A small image classifier, trained from scratch: 24-pixel images, held-out accuracy 100%.
Rows from block 10, named by matrix and row number. Rows with one number belong to one channel. Each number is 500 + 40 x the weight over the matrix's rms, rounded and kept within 0 to 999. All counts start at 0. Numbers have three digits each.
# convs0: first 3x3 conv (model.blocks.10.convs.0.weight, 128x128x3x3), inputs 81-89, a 3x3 kernel for each
# convs1: second 3x3 conv (model.blocks.10.convs.1.weight, 128x128x3x3, transposed), outputs 81-89, a 3x3 kernel for each
convs0.18:484425479483414450474416424518536485482469455481480460525531530532501528474449453459498474498514528457541554524533524528476510536517494573529500581552472537512458479493481443470510403470502535526498511560502550539487547551536516555554511528556
convs1.18:495487518491511503542523471441506512457559526457505462501554494520543458514514482463474462546521471570555487475503492498528508503550517521529514485490502510507510503512490533530470523537470513579601490517568501453511492472480493475509491487494
convs0.19:467452504443418484448430447477493519497486498523487456488507490513507504549520529454478489451531604537597576460495522484504529567554493449456465451474494486479447481508467511523487508502478509456470439474447572555455452456508457517547494576524
convs1.19:527527524425466518455564597518522528480464464454470468485495474519535492498555505610615531574541458554496447593562569520494508500474470571498534561496566565565576427417466535583535534554534497476484532485483472442420480487448489518447482496462
convs0.20:464449488511528555479513530504525524519524502513524513512463468515517529501497549522512507551526516520488488526517501437434463566499489481485489491520500494527528512490449518460444536471502525526485500553492494531514485546539474530544497501532
convs1.20:520572518530538484512487442569548530536550539524532529462502502482519517500529510527540492508534487540557519482486487522544543508546564506520519513485480502486507494484487504472460475429427477486531485458505524490477477483524498473536493490513
convs0.21:499513456483513463483525485466452518453463501490497508479506547424467525495516552534520487554507421534496454487485515488529595482532571479460503472390471539442506437496635457503555470490481483489518604474485582500490536497477505508516478484533
convs1.21:437428457464479486465491490429525554479511558530491528484494497510532521490497495455534542451559604462581587578517470516501475496477449495487504480481510507462429448439423498436399642544504402470573483446557520497488456445505524479537551531523
convs0.22:469486466530467496551488562510481512491489561462504557511459469464434468444460526500525484471515443443482389473504489580489472521475486527518521479456485446462449509542486532554514546593576485497509520540502505473438473485480479499469450499391
convs1.22:542533447496467456498458488532539525565570495533535524542525529558519557543501539457509576504523579511505510472500515451503477464499494465441457509476486520522512475434477465468541456492556498454440513476483509486531414480459453499479475501487
convs0.23:530480439546510497503445482541543484550535503521485468466493462460501511525530521481496488503506490490556520512499459513507450461433371496495494521484465558526474566611643531582605512497492495459490507497500485469521566561559505490499457527567
convs1.23:545583497457498476481564478507565540505522532514473474483471508445437509389496543561589542517517466525529459523516583472471450630673653566541529463447466458469468496531577520540500500475494484497515428413410393363330465522454510499455478447444
convs0.24:473429455493502511427486504499496477475522534421424466406426445424462476400427430463514536476550562439494520492478481444429472520505521483516512462469465464484496530513455592574519519514549450480504498455494456425497482538546469555513503527494
convs1.24:561583565517489498441408469522583501554624576524548541614671622596583616564480558512551541543551494540536475488491582530553599523514541470514573531561596525530566494445480458475573484562558443514505485523480485494460482461414547553450544543448
convs0.25:498574458483570495473460487496501457435454471456480503519487459518497492533497487462539477543555525573492515481510489525497506475486522547511486505483488512526511489527486553521422506444422533494456509477433464483473471517508529507537516483456
convs1.25:520510459544509548532509524445493504449496512460514488477467490488517495522546542523486486499491493491500538494540533477513474514532566501500528511514501488431442531495493517492461529489435475432439470412427559547527502534572521491589570519568
convs0.26:501459426528464419512441432489530513483523522470481502531521483527566507483521507505501450523512538479473505506490509460471497497466528423450450490512492484475496522488494560535489498495485526472489474532521458506487477475466512474491478451445
convs1.26:435470496461507511523523500493521492494534514457497506494534526499494547495473537516497511510502544532521526468452494506516554485523492497518535460511547491531575495491509503458498476473498527564547521570539504508541511507487466491467459479474
convs0.27:509484458544532515472526574603541487554550482477484469677616488611571476549519470507496490535501491523473490449512503469508493551551523534524497546556530525534543459487376469524467423477467498478513452458534428434457497516505492540534484533512
convs1.27:431427428400521521448544539550560476565539523562548502496558529541552519572573532487470458506532492507551521464522512491509502517518520567514461518478487495495512465486514477495461510532490523476509502487500471464468544472489532440495469466462
convs0.28:492442572508469602472460531523501521558450461597490442491488486502470487535485504553488494558492494534495471564529470495516481551536465491506540471487515512496507374501434466598520490507459495486479499559477468541462474475528467460547513470500
convs1.28:607516435634567467487544522479450449533490468517536532539512446531502458451469461435503436452487440501503497554573519515478480444442432468433503526420470525459460434463495491571582554564533578409492543430513561516485554542515503586464509549457
convs0.29:521482447508501453465496458510516487507519515485459483482528480506508493528487463450467465462431425477478479452468457456467365553537466419472538399462512427491528406411443492574465551584526508475455520494480497535486514546521521493466514515469
convs1.29:483484487474490533418470533544517516547490480499438438445461451478497489483510496432488498417454486443440528481573520561623572461424420454466465487409434593488507481514512530547570529521519523534448485526470470457451480525559468481557461485524
convs0.30:501402430516456464508527456477504513532513533472455500498476461504495499448518516549519540509478488508479458487465460496560508484549529486485485499488472456415449558580524503485427485458478549576523494479485532482469476519497508549507467533567
convs1.30:612554506468429431501508496553548510505482491475565496451470501509515527500463480461482498549538477487502489450465509532525546476513528459520506528538527477495506470468494457517492521471438453470538473479559442443509510563538494486461481500472
convs0.31:494448441474436446423423474537564569518566564518549533507491493507516497506445431462530524516568516521522474469494513481537522434537515479541574497573603525558550441499510503515516488497499433472471512591502495480480476504559485538555482520534
convs1.31:510500566471476555500550559514488511533537557499509543493493493488491481474494490550511532515498469514515438440472492455522549479500497539537551560567614562614626547548529532537519516494475474504539481482501494487482494493496527509511495485467
convs0.32:521491478543473522501461554463498487442457470503515468541543508560554494508483451547472464547467493531447512524512453482467496454493566506450540483450507485463530510510495555514509521487460466462424476530536502516592471483483479484503474460517
convs1.32:630453460559497481459490485494454480539524453556567450444426407446448425420439459489464540464449556470490565500538527508497496490488515476478494517467465566471438497496460532529451553528442531510514558477481490444439501524474524511446512491465
convs0.33:472467532495453531451437496449488591443396466491466532485508577466436567467437544449458476534537507555556483497403413498459500496462488498488483528479463512444459409516598456539594510569583454480530479489484509520486529516475488544493482536487
convs1.33:505513488537505469547461467503502443489547476468556489566571516577573485562547519430451533500497553502494526438440453465495487528495428505542573509529555514495485493487441489506495502514514473479458430447420475501498445441430453433435487452457
convs0.34:541533515546549552483493557438419499434391458466431429469458461467467479454483513516560516485521491471471512528536457472500465452509553509497457488497493481496510483488480457413429454405439552520500536520440561567490521538517437506488423504544
convs1.34:518568523558508482541482445421423441433424431407401358468467482426438430457451458511558525500565506493496445539556566575587587534495526465466484473476485465448427462453453442460444533516485362467539412452490472455468450491491471513509478490505